From a checkpoint of a small sound classifier: trained on notes from a synthesiser with random patches.
Rows from block 4 of a small sound classifier, named by matrix and row number. Rows with one number belong to one neuron. Each number is 50 + 12 x the weight over its row's rms, rounded and kept within 0 to 99. All counts start at 0.
After each neuron's rows are labels from the 100 clips, of 14976, where the neuron reaches its highest value: "strongest on" is what is common among them; "peak in band" is the frequency band that holds the peak. Only what is clearly more common there than usual is listed. The data: notes from a synthesiser with random patches. In brackets: how many of the 100, against the usual share in percent.
# fc1: MLP up (model.blocks.4.mlp.fc1.weight, 1536x256), inputs 128-255
# fc2: MLP down (model.blocks.4.mlp.fc2.weight, 256x1536, transposed), outputs 128-255

fc1.388:60 61 47 59 50 01 47 39 68 53 47 39 59 57 72 43 37 47 59 48 25 53 43 69 28 47 63 42 53 51 40 49 50 53 60 38 53 32 48 50 48 53 77 73 47 42 47 44 58 54 57 37 62 48 63 55 43 61 61 63 31 34 49 63 45 61 55 54 40 57 62 52 52 53 57 51 38 44 49 56 61 39 46 60 70 77 64 44 60 43 54 52 53 72 66 49 49 70 45 59 45 58 47 61 49 47 87 49 37 61 63 31 63 64 53 33 65 43 43 65 50 50 62 55 36 33 60 60
fc2.388:46 39 53 61 64 30 48 37 73 46 59 48 66 63 56 53 50 66 28 73 49 62 56 45 65 69 47 85 66 51 50 53 43 59 58 39 44 53 61 50 71 80 45 36 28 50 31 60 38 44 37 52 54 51 50 66 62 43 68 64 46 72 60 45 38 56 71 40 49 57 52 71 47 75 42 57 53 49 50 60 52 45 38 26 33 59 48 37 43 60 36 59 34 55 47 54 62 62 55 59 59 39 52 32 75 71 58 38 49 41 45 51 48 50 43 47 76 69 46 42 57 59 38 53 31 50 51 29
strongest on: filter opening (84 vs 19.9); low-pass (53 vs 19.8)
peak in band: 4000 to 8000 Hz (93 vs 25)

fc1.488:44 60 52 62 57 37 27 37 78 32 47 40 53 50 43 43 52 72 45 61 50 47 43 40 64 52 40 50 42 44 54 47 52 35 73 58 58 54 49 48 46 53 52 55 50 57 65 46 48 54 44 27 53 33 33 49 47 35 49 61 46 53 52 33 47 70 40 51 53 44 34 65 62 46 54 35 39 43 67 46 48 43 40 63 50 62 51 68 70 62 23 53 39 60 54 28 43 51 50 63 41 36 57 50 59 49 54 58 25 48 59 61 66 38 43 21 34 54 49 71 61 39 52 55 38 46 51 67
fc2.488:26 54 52 45 27 31 60 41 46 44 52 49 58 40 32 46 50 60 51 61 54 49 33 55 51 41 52 41 44 42 50 52 49 37 56 33 36 56 62 57 37 31 33 32 50 47 46 61 46 62 51 44 65 56 44 21 56 51 56 54 53 48 44 69 45 41 76 55 64 45 69 54 64 43 56 56 54 52 61 35 36 47 54 43 44 57 58 48 51 55 48 61 48 49 29 59 10 57 41 43 46 48 58 68 72 80 57 51 39 48 59 58 36 40 53 60 42 54 48 43 44 69 43 56 42 63 52 43
strongest on: pitch class: F# (52 vs 6.8); hard sync (36 vs 9.5)
peak in band: 500 to 1000 Hz (60 vs 12.5); 250 to 500 Hz (33 vs 12.5)

fc1.169:51 61 57 55 58 49 36 51 45 41 54 55 51 40 46 52 46 59 39 60 32 53 41 34 56 60 48 62 25 33 52 40 42 62 67 62 74 40 68 41 68 64 35 57 78 43 31 76 69 76 42 55 58 42 54 57 55 42 48 43 45 44 55 40 36 60 23 51 49 37 62 21 53 51 57 41 44 47 71 45 56 57 38 55 48 62 39 53 45 60 39 43 36 45 66 49 36 54 38 58 46 52 51 47 75 35 50 68 40 30 54 58 51 37 34 43 52 81 47 66 70 61 68 72 52 49 67 58
fc2.169:56 44 43 44 30 50 66 55 42 39 42 52 48 46 74 60 47 53 62 58 66 68 52 58 44 55 42 64 73 54 58 37 47 53 36 38 56 64 74 40 57 60 39 62 52 26 46 25 38 60 67 51 34 52 61 43 51 53 38 50 46 48 53 81 56 44 57 57 40 49 53 78 48 58 52 47 47 36 22 51 37 43 45 65 42 68 56 53 50 65 68 53 53 36 40 58 58 23 41 58 54 66 51 57 60 50 41 45 41 65 57 22 60 53 15 41 60 53 48 61 37 48 42 44 44 51 77 41
strongest on: pluck (80 vs 25); echo (50 vs 24.7); filter wobble (48 vs 20)
peak in band: 500 to 1000 Hz (60 vs 12.5)

fc1.71:52 64 51 73 59 26 46 51 48 39 51 53 70 52 64 40 52 59 30 67 45 52 46 36 79 41 57 48 59 46 52 58 49 62 65 29 85 58 67 29 57 66 33 45 77 61 48 79 63 57 46 45 57 43 63 58 47 54 52 48 48 46 39 49 42 63 38 43 46 41 60 71 54 09 57 45 41 45 58 57 50 42 45 48 49 54 58 67 53 55 35 55 31 48 44 33 53 62 50 38 28 39 48 35 44 43 72 50 67 38 59 68 54 79 63 57 36 55 32 47 51 45 45 36 26 43 48 66
fc2.71:48 41 35 42 35 56 71 37 59 39 52 56 42 53 56 56 70 41 58 43 45 62 34 43 48 27 43 70 44 42 42 31 75 50 44 51 49 43 75 57 65 25 46 40 57 40 62 53 66 35 26 45 55 37 57 67 35 69 55 44 40 49 45 30 34 69 45 41 59 60 33 56 49 43 57 35 46 64 65 35 51 54 64 38 55 54 49 60 41 45 45 45 55 43 28 47 43 51 59 64 49 61 66 38 50 44 55 63 43 42 70 53 59 50 55 53 29 54 50 55 71 52 35 52 32 43 56 42
strongest on: filter wobble (41 vs 20); resonance (40 vs 14.8)
peak in band: 500 to 1000 Hz (39 vs 12.5)

fc1.15:48 58 39 68 32 49 23 43 50 28 54 63 83 61 34 54 65 55 49 56 35 36 39 46 58 37 55 59 58 86 49 56 43 55 42 46 33 63 38 70 53 65 59 73 75 64 41 30 51 60 48 12 52 47 51 64 56 44 57 56 52 55 30 58 46 32 46 33 42 42 49 60 37 54 62 39 62 57 51 66 52 50 44 51 62 61 58 37 66 62 52 53 56 57 58 48 45 67 49 64 52 49 64 39 49 50 50 61 39 55 60 59 46 58 56 26 65 61 40 29 43 44 51 74 41 41 19 39
fc2.15:56 72 64 59 45 59 38 61 35 27 55 55 47 57 68 39 52 47 29 44 65 57 57 52 70 42 48 44 42 46 39 57 45 58 37 64 99 38 46 40 48 48 58 26 76 56 50 53 67 47 24 51 28 41 52 26 46 18 51 52 52 42 72 66 54 50 38 55 51 49 59 64 41 29 55 64 63 60 42 26 40 70 47 45 56 48 53 55 48 59 72 27 44 41 32 56 59 44 40 43 46 48 29 53 46 68 40 30 56 48 47 55 53 59 76 65 40 40 31 47 66 51 54 55 57 45 53 57
strongest on: echo (51 vs 24.7)
peak in band: 1000 to 2000 Hz (35 vs 12.5)

fc1.183:46 57 57 51 27 36 57 51 39 33 58 36 50 26 62 45 44 52 50 68 44 33 31 17 52 62 65 48 43 31 40 62 43 49 61 39 58 63 70 45 63 62 18 47 54 55 69 57 60 72 63 50 55 34 78 42 39 28 71 46 53 57 61 46 28 62 46 68 58 59 63 48 61 53 41 34 78 45 51 42 50 58 42 42 34 60 56 54 58 73 53 56 39 62 43 59 50 43 36 41 17 37 33 60 59 39 60 37 69 44 57 51 47 73 59 44 51 71 46 79 51 57 53 44 44 50 80 62
fc2.183:59 25 44 42 59 59 39 45 41 51 62 41 65 42 37 47 56 52 50 63 53 35 40 59 35 50 54 26 65 46 53 22 60 58 43 57 48 51 39 50 52 70 52 56 50 42 29 31 37 66 45 64 47 51 49 66 46 50 35 64 50 69 54 58 70 63 63 46 51 47 60 71 40 54 54 47 37 66 43 24 54 37 42 43 44 44 53 43 33 43 67 77 41 72 40 41 55 44 62 59 58 64 32 48 35 35 29 58 52 67 46 50 54 27 44 60 56 47 32 53 43 42 66 44 47 46 81 55
strongest on: swell (94 vs 25.1); echo (65 vs 24.7); noise (51 vs 10.2)
peak in band: 0 to 250 Hz (94 vs 12.5)

fc1.464:43 68 46 73 56 46 35 46 44 44 61 46 82 35 61 64 37 62 60 68 61 37 39 31 49 55 46 61 48 60 39 52 34 55 58 63 38 50 67 53 63 58 45 42 54 62 61 60 54 68 55 51 63 47 60 50 45 45 66 60 41 45 37 61 46 53 24 52 52 55 62 48 52 38 56 20 59 51 45 42 55 29 18 49 55 74 73 69 73 68 43 53 30 73 55 40 35 55 49 63 44 38 61 37 62 44 55 65 49 65 66 53 56 47 50 34 33 67 27 53 65 39 59 50 46 42 51 61
fc2.464:68 52 43 40 49 43 53 77 56 47 27 44 51 62 69 52 56 39 40 50 59 52 30 57 35 55 52 54 65 50 48 43 45 43 38 65 50 56 44 53 49 49 47 40 61 47 51 79 55 34 50 49 53 82 46 35 57 18 46 41 58 47 43 82 46 52 47 43 63 41 47 75 48 44 51 53 54 43 34 60 46 67 29 82 35 56 69 48 55 50 69 38 36 63 46 43 48 54 58 44 57 27 40 55 32 38 52 31 45 59 41 61 42 26 47 58 61 54 60 54 53 50 38 52 49 50 58 62
strongest on: pluck (82 vs 25); echo (55 vs 24.7); drive (52 vs 25.8); pitch class: C (26 vs 6.7)
peak in band: 250 to 500 Hz (38 vs 12.5)

fc1.201:50 64 42 79 55 35 45 67 60 32 51 42 63 26 44 61 46 61 50 39 39 65 61 37 64 49 43 49 48 52 58 70 49 49 50 24 64 54 80 43 66 65 65 55 52 50 50 54 52 52 38 35 62 17 56 54 50 53 50 56 34 48 43 49 47 65 51 45 54 36 53 50 53 43 47 61 42 39 63 45 66 37 44 59 55 76 53 43 70 49 40 49 54 88 48 17 41 53 31 49 22 15 46 48 57 56 67 55 55 43 49 60 46 33 38 50 52 52 46 57 49 43 48 51 33 23 40 61
fc2.201:29 49 46 60 56 44 51 52 76 46 36 84 53 20 37 48 43 40 29 51 30 62 41 50 55 63 65 34 36 42 52 43 38 20 54 59 47 48 56 39 47 63 55 52 47 54 62 60 66 49 29 45 32 65 56 86 52 58 33 52 41 41 60 54 57 68 04 57 69 41 47 45 40 48 62 33 65 49 62 50 49 53 61 35 54 51 72 54 51 36 41 48 64 58 57 48 41 46 52 55 40 59 43 51 35 57 59 70 31 39 46 48 32 57 58 55 49 47 56 68 43 54 51 59 52 55 44 62
strongest on: filter opening (89 vs 19.9); high-pass (41 vs 20.3); resonance (35 vs 14.8)
peak in band: 500 to 1000 Hz (48 vs 12.5)

fc1.729:43 68 38 52 59 34 23 32 47 39 45 51 75 31 75 35 52 53 43 62 50 49 56 32 55 57 50 47 35 63 35 60 59 56 66 67 65 32 47 53 66 55 37 40 42 51 39 56 69 63 69 56 68 52 73 45 63 41 46 50 45 42 60 49 53 58 28 52 31 58 42 61 52 41 64 58 29 50 49 57 39 35 28 55 34 58 64 59 46 65 63 39 43 33 60 50 59 32 40 73 35 44 34 64 51 53 42 50 58 47 67 40 41 46 50 34 46 64 61 39 56 54 34 45 41 74 64 47
fc2.729:67 65 55 50 50 41 41 46 38 50 43 59 38 40 74 46 48 57 43 52 49 50 43 52 76 60 55 76 50 43 52 46 37 54 44 39 50 52 40 47 42 42 37 50 55 29 54 41 63 47 40 84 54 58 49 68 48 55 47 41 53 37 51 56 40 42 68 64 46 52 52 60 45 58 63 60 44 33 37 53 40 48 66 63 31 51 61 66 57 39 57 65 60 44 51 61 43 57 34 33 56 34 49 35 42 38 63 35 51 46 46 68 47 47 52 49 42 50 62 48 45 51 50 43 50 42 59 38
strongest on: echo (53 vs 24.7); hard sync (34 vs 9.5); pitch class: A (33 vs 6.5)
peak in band: 500 to 1000 Hz (53 vs 12.5)

fc1.339:47 49 44 65 48 61 45 50 42 38 42 59 32 59 61 55 39 53 47 43 66 58 50 57 64 46 44 47 66 54 49 48 55 37 67 41 60 70 78 52 57 50 47 42 50 50 46 61 51 77 50 42 43 24 54 31 57 32 56 58 25 43 31 56 41 48 43 40 39 56 45 46 44 34 61 57 38 55 47 43 55 61 54 60 44 67 41 77 67 42 41 48 28 76 57 44 55 52 33 53 20 30 35 56 41 46 61 54 45 54 64 47 46 45 20 56 38 62 45 56 62 43 76 51 51 55 63 58
fc2.339:62 28 41 42 59 57 32 51 33 65 50 63 67 21 63 48 44 49 50 57 62 40 39 42 69 54 48 45 46 45 30 21 43 65 56 58 19 58 46 43 52 49 45 47 44 50 36 83 11 49 36 57 52 61 53 41 37 42 56 52 48 52 56 41 49 51 80 65 57 57 49 73 57 70 51 55 71 43 32 57 54 56 70 56 25 48 61 58 57 67 72 38 39 56 48 58 56 32 53 27 46 34 52 45 28 54 47 50 47 56 26 45 44 47 46 50 50 53 52 27 50 35 49 50 55 56 57 41
strongest on: pluck (54 vs 25)
peak in band: 4000 to 8000 Hz (51 vs 25)

fc1.274:39 65 57 54 37 52 42 44 77 53 35 46 73 61 68 38 64 33 53 28 52 55 45 59 59 42 49 48 22 43 65 51 44 34 54 34 35 54 57 45 43 56 54 40 59 51 50 29 53 46 59 29 64 31 54 52 66 46 66 81 50 48 39 39 48 40 29 47 37 50 26 56 41 46 58 29 41 47 71 57 47 46 35 57 41 63 42 64 50 63 48 42 54 78 65 29 53 59 28 41 47 26 45 41 41 37 60 53 48 57 49 57 58 50 57 40 46 49 60 53 42 60 83 41 56 46 43 52
fc2.274:57 27 51 21 58 55 36 45 37 61 45 53 53 51 44 41 42 52 43 53 44 36 51 51 47 52 57 25 61 42 71 80 43 74 33 60 55 37 53 18 40 59 34 37 52 35 61 59 42 67 68 47 46 55 80 56 42 83 37 68 51 47 44 28 55 46 57 46 46 48 44 51 43 31 55 52 69 55 41 41 54 77 51 19 23 22 62 55 52 52 47 56 65 55 61 43 55 44 47 41 52 50 43 60 43 51 62 60 47 33 60 42 42 56 59 53 47 40 43 61 49 72 72 55 72 54 42 71
strongest on: filter opening (70 vs 19.9)
peak in band: 500 to 1000 Hz (50 vs 12.5)

fc1.105:14 58 47 48 51 18 45 37 50 38 45 36 64 47 53 50 73 50 57 73 44 48 41 37 47 63 53 44 25 53 46 63 67 44 54 61 69 32 64 52 66 54 33 42 46 64 48 36 58 59 54 38 50 50 54 59 33 34 53 49 36 37 49 36 38 61 38 48 47 47 61 52 58 50 69 52 58 63 44 47 26 42 28 42 32 51 80 48 54 52 63 56 49 46 65 66 62 35 34 74 51 48 40 41 54 44 59 55 56 36 46 55 47 61 55 30 49 62 41 45 48 53 48 54 40 50 82 60
fc2.105:62 62 50 50 36 38 60 52 43 46 39 65 69 28 38 50 66 54 35 43 45 65 58 52 41 49 33 50 46 44 50 60 30 66 47 71 35 58 65 54 53 70 66 38 57 48 39 48 60 54 56 50 50 50 28 26 32 49 53 70 54 63 54 56 59 55 50 60 70 44 47 62 37 44 60 38 45 41 43 50 56 87 56 64 39 39 43 54 44 57 37 46 44 41 28 46 67 63 61 50 38 58 32 43 85 68 55 38 78 39 62 66 53 50 46 61 57 31 49 50 46 47 61 56 51 61 36 58
strongest on: echo (71 vs 24.7); gate (55 vs 24.6); saw (32 vs 9.9)
peak in band: 500 to 1000 Hz (68 vs 12.5)

fc1.714:40 73 54 56 50 23 35 04 56 62 45 45 64 40 49 65 48 58 43 52 38 59 52 49 52 50 44 51 35 65 45 49 66 64 78 34 71 41 64 55 57 57 45 42 63 69 50 37 51 50 50 28 45 53 53 59 38 34 56 54 58 52 48 44 32 52 37 60 39 50 55 69 62 62 54 51 81 58 62 27 55 38 47 45 25 45 59 36 55 51 58 57 53 56 85 32 59 33 37 38 39 34 47 57 59 42 50 43 53 57 63 61 71 35 41 37 67 69 47 44 49 63 53 54 57 59 73 54
fc2.714:79 46 55 71 42 37 53 43 72 57 43 50 55 64 49 50 35 57 54 42 42 69 57 53 39 51 51 28 54 55 64 47 30 64 46 59 70 58 54 58 53 43 46 26 52 47 36 63 52 40 62 39 46 36 53 59 47 35 67 73 49 42 48 43 57 34 42 34 51 50 61 42 39 32 55 37 41 56 35 57 54 45 42 35 45 23 50 55 41 51 65 58 55 50 44 33 32 39 39 51 55 43 53 73 59 46 36 42 54 52 35 40 50 31 28 32 31 49 28 46 55 44 65 46 53 39 54 58
strongest on: echo (63 vs 24.7); pluck (63 vs 25)
peak in band: 250 to 500 Hz (45 vs 12.5); 500 to 1000 Hz (34 vs 12.5)

fc1.470:31 79 52 72 43 46 27 22 34 26 58 43 71 52 58 46 56 45 53 51 38 26 55 50 55 62 58 43 42 65 60 56 34 60 52 44 52 65 61 40 49 82 36 60 84 70 41 45 58 64 57 50 47 34 64 63 61 31 60 74 58 49 45 65 17 60 38 35 48 39 57 45 64 55 46 48 54 37 50 44 44 39 30 45 59 84 56 54 73 70 42 36 32 55 68 55 33 58 28 57 31 53 55 46 79 39 54 52 31 54 59 44 53 53 45 44 69 54 44 44 53 47 44 47 42 52 39 55
fc2.470:51 68 52 73 47 31 84 55 53 47 55 53 43 48 51 43 58 49 69 42 47 58 54 57 19 50 50 54 57 61 41 41 47 60 42 38 53 45 51 48 80 74 49 60 71 63 32 56 71 43 44 60 37 60 51 39 42 68 65 55 55 34 43 39 55 37 34 30 40 68 39 61 46 49 47 56 62 50 46 35 69 50 75 51 71 32 55 65 50 50 48 45 64 53 66 51 55 55 60 47 51 43 45 54 29 55 60 41 48 64 40 61 41 70 36 46 50 46 57 46 33 52 41 50 49 47 60 48
strongest on: filter wobble (58 vs 20); notch (53 vs 20)
peak in band: 500 to 1000 Hz (31 vs 12.5)

fc1.552:39 61 45 83 57 46 44 51 45 39 49 41 69 27 74 68 37 63 55 37 32 53 56 41 63 57 47 62 37 49 53 53 47 47 59 49 65 49 80 42 66 71 56 48 67 55 49 61 53 51 56 32 47 29 55 54 44 52 59 73 44 51 43 50 34 59 32 49 57 52 50 36 54 42 49 49 37 52 48 42 66 48 40 61 44 73 38 48 66 67 40 36 48 70 56 43 66 60 50 36 26 33 50 51 84 40 56 60 38 55 59 55 51 27 21 34 51 54 38 55 53 50 55 61 38 25 38 63
fc2.552:09 65 50 47 41 43 30 42 66 56 52 58 52 70 43 39 62 50 55 44 49 57 34 51 29 64 58 50 45 42 36 27 37 21 56 68 73 43 47 36 50 51 68 47 38 66 62 45 39 50 36 51 40 50 51 70 53 64 45 33 60 53 51 48 50 69 37 37 55 51 64 51 52 49 49 33 35 55 40 33 47 67 75 35 56 62 45 71 36 62 32 45 55 53 43 45 53 45 45 63 48 43 32 59 37 47 33 47 54 62 52 31 38 25 86 59 46 44 75 68 52 34 49 48 47 53 56 67
strongest on: filter opening (89 vs 19.9); resonance (48 vs 14.8); high-pass (44 vs 20.3)
peak in band: 500 to 1000 Hz (41 vs 12.5)

fc1.239:24 51 56 46 46 46 45 48 56 45 50 30 58 46 62 46 71 73 44 51 48 50 40 47 61 48 44 71 38 42 61 43 56 43 96 31 50 60 78 62 53 55 30 70 69 90 52 53 49 55 55 34 50 42 53 42 52 49 61 49 56 42 52 38 32 63 33 54 47 64 21 57 45 39 66 45 68 53 53 47 59 52 47 35 27 34 70 66 51 56 34 46 56 52 68 39 57 43 44 35 41 18 39 39 57 35 62 54 50 44 49 55 56 64 46 41 38 48 51 47 49 50 58 61 40 40 63 65
fc2.239:62 43 44 43 55 55 62 59 72 47 56 44 65 51 52 53 39 49 63 32 66 31 17 44 13 36 60 31 46 44 45 51 62 47 46 61 61 55 48 53 22 53 48 55 58 61 42 55 66 52 55 28 72 63 64 59 48 21 59 75 60 46 58 38 48 50 45 63 41 49 44 62 44 45 64 39 38 61 49 49 54 44 52 65 62 52 65 44 41 36 66 38 35 62 38 45 45 48 43 46 53 52 65 61 59 50 66 43 56 57 60 48 44 67 43 57 52 23 27 42 57 50 51 36 56 83 39 37
strongest on: echo (59 vs 24.7); glide (47 vs 22.2); hard sync (30 vs 9.5)
peak in band: 500 to 1000 Hz (39 vs 12.5); 250 to 500 Hz (38 vs 12.5)

fc1.666:40 74 56 53 50 29 35 48 40 44 48 42 68 34 67 38 48 70 39 63 50 46 42 37 60 50 47 58 47 52 43 59 71 69 77 64 51 49 56 55 62 57 19 62 55 59 26 69 81 63 53 58 54 39 71 54 65 59 59 53 52 52 57 56 45 52 37 44 54 39 49 66 55 45 70 42 32 58 48 31 54 49 39 31 41 56 68 70 48 92 50 39 48 46 56 46 69 43 40 33 50 48 32 40 60 47 63 44 65 49 66 61 48 42 52 36 32 61 42 43 50 50 39 41 30 56 70 64
fc2.666:62 31 48 41 44 50 76 42 49 63 54 49 52 43 78 56 56 57 60 53 53 41 32 52 61 63 45 50 70 61 43 58 39 50 44 63 46 39 42 45 41 37 48 56 57 48 43 54 52 43 46 60 50 50 55 60 48 73 50 75 55 39 69 53 54 56 57 40 50 40 52 63 53 53 57 56 57 32 39 47 41 48 42 52 56 37 55 64 45 37 45 55 57 52 50 58 48 55 69 35 43 43 30 41 51 43 57 60 41 45 39 51 45 49 56 40 38 45 85 42 41 48 73 43 49 43 53 44
strongest on: echo (64 vs 24.7); pitch class: G# (45 vs 6.6)
peak in band: 250 to 500 Hz (45 vs 12.5)

fc1.611:49 58 74 53 78 65 59 50 61 54 39 38 66 53 74 69 41 46 39 54 27 67 48 38 56 37 64 55 35 64 52 38 31 49 54 32 63 60 56 68 72 53 62 52 69 48 43 46 69 27 47 35 51 36 74 46 64 47 63 67 48 49 46 72 46 73 25 41 50 54 49 39 53 22 56 51 39 45 55 36 61 59 50 56 54 58 30 61 68 57 39 55 51 67 76 31 51 46 40 41 22 37 45 71 57 42 58 44 48 49 39 55 46 38 30 40 36 38 48 37 47 46 60 45 45 31 47 58
fc2.611:51 47 40 66 80 78 53 46 70 44 63 27 54 46 58 74 57 33 58 52 81 58 39 60 73 69 50 41 49 52 59 32 61 50 49 63 55 53 53 55 48 23 48 49 42 68 54 72 45 60 52 66 89 82 54 37 58 31 44 40 56 59 50 55 39 62 90 49 55 55 48 51 47 30 46 63 79 60 60 50 50 61 53 55 48 40 44 36 68 41 65 61 66 58 54 50 35 49 51 54 54 46 74 63 30 52 61 55 49 52 57 63 46 53 41 42 43 42 61 55 50 66 43 53 64 65 70 56
strongest on: filter opening (56 vs 19.9); bass register (48 vs 22.4)
peak in band: 500 to 1000 Hz (49 vs 12.5)

fc1.658:51 57 57 68 58 65 24 15 60 40 43 67 70 51 61 50 41 21 42 72 15 46 37 51 68 44 40 55 49 80 59 49 37 47 48 39 57 68 54 47 45 72 38 55 50 54 47 33 65 50 44 55 54 26 66 49 53 50 53 63 37 50 45 55 53 48 25 36 49 47 36 52 58 37 46 27 52 41 63 56 49 36 49 54 44 52 45 53 55 62 71 38 40 58 50 32 47 60 71 53 31 30 72 55 57 57 56 54 56 30 56 48 47 47 62 48 49 42 23 58 69 33 44 57 48 55 54 79
fc2.658:63 44 61 70 58 45 68 51 58 43 75 53 56 43 47 46 47 38 71 48 40 56 35 50 45 52 47 44 43 45 45 27 44 38 52 34 39 54 46 59 65 62 50 74 45 67 46 47 44 41 50 53 73 50 58 48 48 51 56 49 51 61 39 50 38 70 43 51 43 44 73 20 54 27 50 39 35 63 49 36 53 52 45 73 43 63 57 57 57 39 39 45 32 47 40 57 30 46 53 49 57 66 70 48 30 67 69 41 44 50 66 44 40 56 56 56 37 29 34 60 37 47 46 51 45 52 37 65
strongest on: swell (75 vs 25.1); filter closing (54 vs 19.8)
peak in band: 250 to 500 Hz (47 vs 12.5)

fc1.615:37 60 49 51 32 57 44 43 54 49 43 45 65 45 59 51 62 61 47 34 31 32 64 61 63 29 52 54 52 51 48 49 34 46 62 49 58 70 73 59 69 67 52 15 27 60 41 64 54 77 50 22 60 32 49 46 70 41 41 70 63 42 51 47 33 68 49 37 52 60 43 38 42 53 57 59 61 47 59 36 41 39 50 71 37 36 42 59 33 49 50 38 47 56 43 43 52 56 57 51 42 47 62 26 63 51 59 45 38 48 43 52 50 44 35 39 59 52 39 53 65 34 57 66 62 28 47 60
fc2.615:61 59 32 34 57 38 46 46 63 52 49 49 40 47 53 47 54 58 44 41 54 42 45 62 45 48 42 60 47 35 55 47 44 38 55 56 51 37 68 64 26 58 64 44 52 67 57 68 51 59 51 50 62 37 38 46 46 39 52 65 62 45 52 24 59 57 68 35 54 40 54 65 47 68 67 61 50 48 61 74 43 32 61 46 45 33 48 60 57 52 65 40 58 41 56 51 57 54 39 58 51 32 67 55 65 57 43 36 43 24 42 73 45 54 37 43 50 64 43 52 47 63 41 43 41 58 40 52
strongest on: swell (62 vs 25.1); drive (55 vs 25.8)
peak in band: 250 to 500 Hz (34 vs 12.5)

fc1.439:52 58 40 64 61 50 55 09 58 32 51 60 50 44 45 52 18 46 32 67 58 48 74 68 61 31 56 54 51 68 51 54 43 55 52 50 54 54 64 60 88 59 60 56 65 56 51 43 66 48 48 52 42 22 60 54 37 54 39 60 52 53 40 57 26 61 44 56 44 29 38 52 44 50 60 37 36 39 47 48 47 20 44 50 75 50 14 41 49 57 24 40 58 52 49 34 66 55 59 45 28 46 36 52 45 53 51 43 33 64 59 48 51 44 39 46 59 44 46 69 57 25 47 55 53 51 37 57
fc2.439:33 50 46 48 47 44 46 27 07 54 31 61 44 48 55 54 43 50 60 68 52 68 40 49 27 38 40 74 55 55 48 47 60 58 50 22 61 66 24 64 54 35 54 53 43 47 55 41 51 65 46 66 50 34 65 54 44 21 53 52 45 49 43 39 52 39 55 35 39 53 53 47 48 38 48 55 73 51 31 34 41 46 62 51 57 57 45 33 60 48 49 49 41 67 46 44 58 59 67 11 44 44 79 37 57 61 47 60 59 47 50 42 61 43 80 39 40 53 51 45 52 72 49 48 63 50 22 35
strongest on: swell (93 vs 25.1); triangle (34 vs 9.7)
peak in band: 2000 to 4000 Hz (62 vs 25)

fc1.493:23 61 43 68 43 34 12 42 47 53 57 51 73 52 74 46 65 41 50 46 58 45 47 31 56 50 50 51 34 41 51 49 51 61 67 43 64 58 56 52 52 47 26 36 49 59 21 64 62 69 73 41 64 45 52 60 65 42 71 63 40 50 31 46 36 68 35 38 47 42 43 54 58 35 78 55 44 43 50 61 27 26 49 32 35 59 70 56 54 87 45 26 33 36 63 50 73 27 41 55 42 37 34 55 52 55 54 39 47 26 70 38 54 53 53 44 37 54 53 50 50 46 48 57 47 62 65 48
fc2.493:75 29 45 65 46 42 40 36 37 52 60 52 52 47 49 66 36 39 66 49 60 64 49 50 61 51 45 55 64 65 64 20 57 45 18 48 38 68 39 31 50 25 40 49 65 41 53 64 72 55 35 55 21 25 49 53 51 65 34 58 48 77 47 36 50 55 44 51 70 48 42 69 48 50 48 52 42 55 29 64 49 54 21 58 52 47 42 42 42 45 49 62 58 49 40 54 65 42 61 27 48 31 39 38 48 56 55 45 51 40 73 65 59 30 47 37 40 48 79 41 40 59 48 54 43 28 38 49
strongest on: echo (51 vs 24.7); pitch class: F (31 vs 7)
peak in band: 500 to 1000 Hz (53 vs 12.5)

fc1.520:43 67 56 65 54 56 58 59 50 41 28 60 51 34 57 31 32 65 45 64 32 56 25 43 45 45 42 55 42 54 41 43 60 56 60 16 57 69 65 46 63 64 39 33 57 58 61 62 68 48 57 30 43 50 80 50 49 37 52 61 52 60 41 40 50 56 44 55 52 50 41 61 73 52 50 51 79 52 73 38 49 31 42 53 35 57 57 49 74 62 40 48 53 74 49 41 24 47 44 54 48 37 52 51 44 35 46 51 59 42 49 33 52 49 56 41 65 64 36 58 55 63 35 47 50 38 58 44
fc2.520:63 52 55 61 67 40 40 37 43 56 27 51 54 39 51 57 60 42 60 60 67 48 52 37 72 72 52 53 36 48 54 39 66 36 68 52 61 29 45 41 72 59 57 49 40 58 50 55 45 52 47 36 45 74 65 51 23 49 39 38 51 52 57 63 40 55 82 44 52 28 46 55 64 55 70 44 61 45 22 49 48 59 50 49 28 69 54 57 63 54 56 52 44 44 52 57 53 53 63 54 38 36 42 78 44 50 54 46 40 38 48 36 52 42 56 43 49 86 54 62 48 56 52 47 45 55 68 58
strongest on: swell (100 vs 25.1); drive (54 vs 25.8); hard sync (30 vs 9.5)
peak in band: 1000 to 2000 Hz (97 vs 12.5)